config.toml
model = "segmentation model"
dataset = "simulated stained blood smears"
train_examples = 195000
image_size = 64
crop_scale_min = 1
horizontal_flip = true
num_classes = 5
encoder_arch = "vit"
encoder_norm = "layernorm"
encoder_norm_position = "pre"
encoder_activation = "gelu"
encoder_mlp_ratio = 4
encoder_head_dim = 32
encoder_fused_qkv = false
encoder_bias = "none"
encoder_qk_norm = false
encoder_parallel_block = false
encoder_inner_norm = false
encoder_drop_path = 0.15
encoder_kv_group_size = 2
encoder_patch_size = [8, 8]
encoder_conv_stem = false
encoder_layers = 6
encoder_width = 384
encoder_positions = "sincos"
encoder_register_tokens = 4
decoder_norm = "groupnorm"
decoder_activation = "silu"
decoder_weight_standardization = false
decoder_widths = [32, 64, 96, 128]
decoder_blocks_per_level = 1
decoder_block = "basic"
decoder_dropout = 0.1
decoder_attention = false
decoder_upsampling = "nearest_conv"
init = "trunc_normal_002"
residual_init = "none"
optimizer = "adamw"
lr = 0.0012
beta1 = 0.8
beta2 = 0.98
eps = 1e-10
grad_clip = 1.0
ema_decay = 0.995
steps = 18300
batch_size = 128
epochs = 12.0
lr_schedule = "linear"
final_lr_fraction = 0.01
warmup_steps = 1830
weight_decay = 0.1
Rows from block 2 of the decoder of a small segmentation model, named by matrix and row number. Rows with one number belong to one channel. Each number is 500 + 25 x the weight over its row's rms, rounded and kept within 0 to 999. All counts start at 0. Numbers have three digits each.
After each channel's rows are labels from the 100 images, of 14976, where the channel reaches its highest value: "responds to" is what is common among them. Only what is clearly more common there than usual is listed. The data: simulated stained blood smears.
# convs0: first 3x3 conv (decoder.decb.0.0.convs.0.weight, 96x96x3x3, each kernel summed), inputs 0-31
# convs1: second 3x3 conv (decoder.decb.0.0.convs.1.weight, 96x96x3x3, transposed, each kernel summed), outputs 0-31

convs0.20:515471469501515523515512510486501506480509487506496424533497487498498475497472483480512498510498
convs1.20:479514478468464505522526509456492497522472494475503506452509465494524527522475528516501501470485
responds to: platelets

convs0.25:503499486499475435491507516493496480492507496495383500507545505497513518502503525502511499493493
convs1.25:502476546463539535488571483504486472496521494525513476517484490483500490476448465495499504524487
responds to: platelets

convs0.71:495524482530564513484512497515502474553510471494498484541454548484505502469487533475494503469504
convs1.71:505543489496510504473498482512496451510524502486519477511533540431468479499518471493485496520547
responds to: platelets

convs0.29:523495487549508507474474460510500513548504513520483507532508509500503483453518510484491461476512
convs1.29:494462501511502498492514484486506490477465465521520487484514459517494473482468488465493501459540
responds to: crescents

convs0.77:508494492496490509510505503497499490514498482497464496466511538527510484495491503419521495512512
convs1.77:477503508512530489508499543494492488513520470480529529547461449489485523492475488604487502471487
responds to: platelets; crescents

convs0.12:494479492532515566469535526519451522564505457480489502494540515516515498500485523486503539462495
convs1.12:492497528510467546501491508516489543517467485536536533497466504496489486553515515473493501537461
responds to: platelets

convs0.22:501510523503534484514518533499390509465487499498483499486508521533521493469494507472487527439453
convs1.22:486555522503430518483470515489483523513494503512511502472481476457502533520531536487496499499553
responds to: dark grains

convs0.27:502479500484520479499508500499493526504500474499451503519526440465503510501499492537487502515495
convs1.27:491501484504463498502542467509503507499476516511470477481543579503528476490510528416517493506515
responds to: platelets; crescents

convs0.1:550482525505507513525486514509500499515498496499475517517501481497516522524488491451476516539521
convs1.1:490540465486487459490506458493518486470505499501507501510506523490515504474487497558465493518535
responds to: two lobes with orange grains

convs0.33:481494525506551492483526527490501519539484438522469511528504520526469486500487513476542528529453
convs1.33:529503516527482520504489494501485472491523535524503477521502442461501492496519521443506507482485
responds to: round nucleus; dark grains

convs0.80:550496517546505525512488512532485493567483451491481486513516501491520525521518448460494500437497
convs1.80:494534467480474506472479499507514527471500547466495530430444451504497502476527516533524506505504
responds to: crescents

convs0.15:502506532495527524532508473489475508482486496484505455515497498489472450492498498474495496523501
convs1.15:493487505489471484464513535509519512526498493527492530492504510512515523499465488516518512506535
responds to: dark grains

convs0.46:484450488513510496489470450508501485544436527515480523508501517476490482448501516478500488503478
convs1.46:516504516485508471495539539458496514483514484514494461488487493542521487507535476525505506474551
responds to: spiky cells; band-shaped nucleus

convs0.63:476471495475476514493506501501498499499506498491501440534504494503509498494448501503525490504512
convs1.63:496532523501530514517503503448482489500514518470522449440500488507516483520559512515493513511473
responds to: crescents

convs0.66:507446534521494489487525515519497496475500490503485443533484470507520488493502519511494498513493
convs1.66:509491538522474528517455476508498538522466516479508518446480518515462488503540509542527505456488
responds to: platelets

convs0.21:442477462485522471526504476490488498479531517512490490502529524510492450477520501522521512529432
convs1.21:485488533513490494519505493520486532470530447545454475459489524498473520486530534472471504484466
responds to: round nucleus

convs0.68:504462516513499510521484482517511486558512521483496447506513524510485471478515494501483494513478
convs1.68:457493491465525507451500490502515474451489493497517519524450493476517522515481503513500499489532
responds to: band-shaped nucleus

convs0.83:522490533489540506477496453525503518474518460491475473537480487519530491479512534489515512492508
convs1.83:518521508487504494483444536501497466540512474487507468478501551506484497497476496509509499495535
responds to: platelets

convs0.79:498489487504548537461489468516504496495523509480483490528507477539519489520508483453514519505522
convs1.79:534522517453495510532490497505499496495532495517548515495505473538528494485501441505534495518508
responds to: crescents

convs0.47:504523486512529521513465516498497501486494481497433502481515502500522496495500506514506505515483
convs1.47:542482521517467460502574482537492518497527495487516491491520527491487481482512469502480497480532
responds to: crowded

convs0.76:537512496449490520523465512457509485484476513500518459500496544482510493490535511542471501523513
convs1.76:508454480481474466472554510541488499494512439471495479475488452502516486509484488447532512490488
responds to: platelets

convs0.6:504484501486508530511535505474495525521498430494462499470509499457504503500499471502495495519504
convs1.6:472519516529500479518459490500494497468535521517478485551501452571535476484501513474520505499496
responds to: platelets

convs0.48:517479510522512535453494483503487518456525526486499462499484504489483459478498479481501505547495
convs1.48:478491486482509499510473520502510497559499479512496539505527513493497539496495516495501518476510
responds to: crowded; spiky cells; two lobes with orange grains

convs0.81:508502512511508518561497515550506498498493482488488453500530502527513510495505506494520509528513
convs1.81:500496491552532491505478459462518488487483559495495488474504517508506480504512504562505484500498
responds to: two lobes with orange grains

convs0.3:491503477530504515493547462486512491467450492517508483498475493523503513452537531511503443532509
convs1.3:474471482495512474535534506489510474492493477494506500504524504498486484513408462475495497489531
responds to: crescents

convs0.61:520473511493512501499508510399498490505498500500490427493508485462541493485503496499478496509495
convs1.61:433492483502476487491527509542511496479468486499485523539516500519446470514449487467517503480526
responds to: crowded; crescents

convs0.0:483487562475471520482502464500516497505434465499495501486528502469498507485495510509518504426497
convs1.0:523478484507479475525517516516497486501508511513491494488491504528518504510496541433463506501514
responds to: spiky cells; lobed nucleus

convs0.28:531519486498500538519517508477525498478505496505498493513516501473539453522564465500545503456481
convs1.28:480538501527535488514509496509491483483533515510448481502504498484471556511526562494538497527495
responds to: ovals

convs0.39:486488492506519480538492424511541502418499502491495474473494501507491487473495513516504547516507
convs1.39:505501508518474508466453496514496504528525538539515536506462484472501478527500534492487488563470
responds to: two lobes with orange grains

convs0.4:517465491501474546538520476476525492483514484507497512544519478480512513507513473465517498513464
convs1.4:481540472553504489506519476504494488483516505528509477494516509481489536511441473504502491499556
responds to: crescents

convs0.86:479507497487512484550529494521450499501491486491493524491482500497487454478501507478476522520495
convs1.86:516497523496493492446491524507529520492492530504510498474518484510488535510471500518513504491542
responds to: dark grains

convs0.72:520490527520509464479524502465495467486497494493498468514502517466520479499520477503503494487494
convs1.72:503494500497462524518521534527500544513500497523487518478526491533470494485509539486522480509471
responds to: crowded; crescents

convs0.50:511497494470505467488485495537503501478497498500448502514541503532501483492491495472502500508501
convs1.50:514477462521484509518529487469500482552458485490504498458454546421453537522497531522474496503487
responds to: platelets

convs0.44:510457500524485487511535529495498502522525551495473503524456532508483528485505478510483470494520
convs1.44:468463477509497494528513519460494520505492519530510484495470498518508475493501519507478505501475
responds to: crescents; spiky cells

convs0.82:457529542544495525484531486464504547467505484516483501489523507534492491472520503526519514443501
convs1.82:496485512467472506473464499549500504526503489489513514470514488496484539526497493477532508480532
responds to: target cells

convs0.45:517481504523504520516549531495545490485515506485503439532512520543525475500531484494501532530469
convs1.45:502505484460503479470436509491493480464536489529506519477481473455498508475487445467520490521534
responds to: platelets

convs0.43:543452533531508534496508514513458515464484467503510496512496519514482509522468488491479533502515
convs1.43:484542476500468475515492509479502495543518542521488515469470460486544487480537518475501493495489
responds to: two lobes with orange grains

convs0.10:498525569547509498487492485500500505521467494496479468531501517517528501484516461515501505477546
convs1.10:486510496467470505501479512472509486470494495491521498485511485526481507532486516437474506512528
responds to: lobed nucleus

convs0.51:476517470556526520510489496482542460493505480526494487538486491493485480477507477495498481517532
convs1.51:451511476500479497496478510487494449535515517487535512511481434493529527522535493503468503521560
responds to: target cells

convs0.95:531485537502485485476494498496498487509509490487495453454507485503485504495534510501482498499506
convs1.95:499468495528519476486508503564502503470511493532482507548462543514496481459478477516506494525505
responds to: ovals

convs0.55:512522479545488515514550478538513524501526470515502497521513509503525457510520534471492517479536
convs1.55:514467475531530519519510501509489481512475512547472499513500531505458526498468535453542492505493
responds to: platelets

convs0.17:541487504507522493515496526499499503483496490510493441462499476486487481497515504482477497515477
convs1.17:489472487515466505480558485526502510499486478529466532532500514527506507474442480529519485493520
responds to: crowded; crescents

convs0.2:503479444461486499509495520561494529489508497497502454498499509471433482491449502497534486512487
convs1.2:472470525516533510484520499480507453493454504513499501519506500468545475511520510517466506509519
responds to: crescents

convs0.64:501479497483492477521499511491484516543463507512522507473517535492499470479555482533493508436518
convs1.64:505498488540464505512523476517496516524468466489492476477480536475543420507516506495510497503483
responds to: platelets

convs0.73:453512481494521506524535526505491499493513476471508469523504518507494473518534491507509512520479
convs1.73:525490500522495494493486494483507497486508530519475495473488476482512508502474541499486491494495
responds to: dark grains

convs0.57:500471523490466508549520554499477532476523462495496489487536493532486476496558478535536518473485
convs1.57:503527517492528507504504502507509491504487519489545514487501485507478510542447514538514504511525
responds to: band-shaped nucleus

convs0.58:493535507528483511481510500478479477514483521478495447495519489502489523515497473482529498503451
convs1.58:524479493469516470469462514521502489476501484479511486502472482514514425554507549533507507466467
responds to: spiky cells

convs0.70:486468498480500510579539496461494469554466509523498464501506499525491445468552485540522489453527
convs1.70:454505521484456449452524474462508470468482473500514515450465489501479466506500516518486502489527
responds to: spiky cells

convs0.26:486502499520491522507439512493499496487502502503443506500472497505489494495508563508506501519498
convs1.26:480500497496528500461555512513506508531466440484486513514527508493483493524489476475490492495533
responds to: crescents

convs0.60:462475521477470540479508513537502506497502508494479485516527482476513464484462510479506497492491
convs1.60:518535482534541502537492499461504448499479497504537477483501524447465550493482525503422497490538
responds to: platelets

convs0.38:490476506492480472520464494482500527497503477501453495510521508494489498503523529473510502516503
convs1.38:477549478494493510496581506520503468517494499466498528522533464470539493521470464548450495487553
responds to: crescents

convs0.87:501452527495510525490497490511498471511499501493492444501498473551523472493537484492451495518509
convs1.87:505525508533481506511518490518499520476537512494493484513503516515454500481476495491554491486513
responds to: platelets

convs0.78:503468502499491537496509508505499481501489499514494466530526516502493513548519468484497498629480
convs1.78:499489505498517470522479485483507529476501477516446512481486470495537447499480516508492500481502
responds to: dark grains

convs0.35:519504488489523528481548512512495483498490489497451503481489492500514484496461447516502497510505
convs1.35:501452525499495476509451486486484517481504511547502464507504552546493484468522551445539501514441
responds to: crowded; crescents

convs0.11:511463494466482473483568487503495501513504478498400499499532504486499503498497475463496500497516
convs1.11:466510483506527517505430521467509494492464496506495510518473468511497502519499556506508496514472
responds to: crescents

convs0.56:488519522477498483500510515488493510518509527492503477523475515479518505502516522474481507567535
convs1.56:529449498521504505508468492504506501481505470513465505460500476512478453504461484531487499464501
responds to: two lobes with orange grains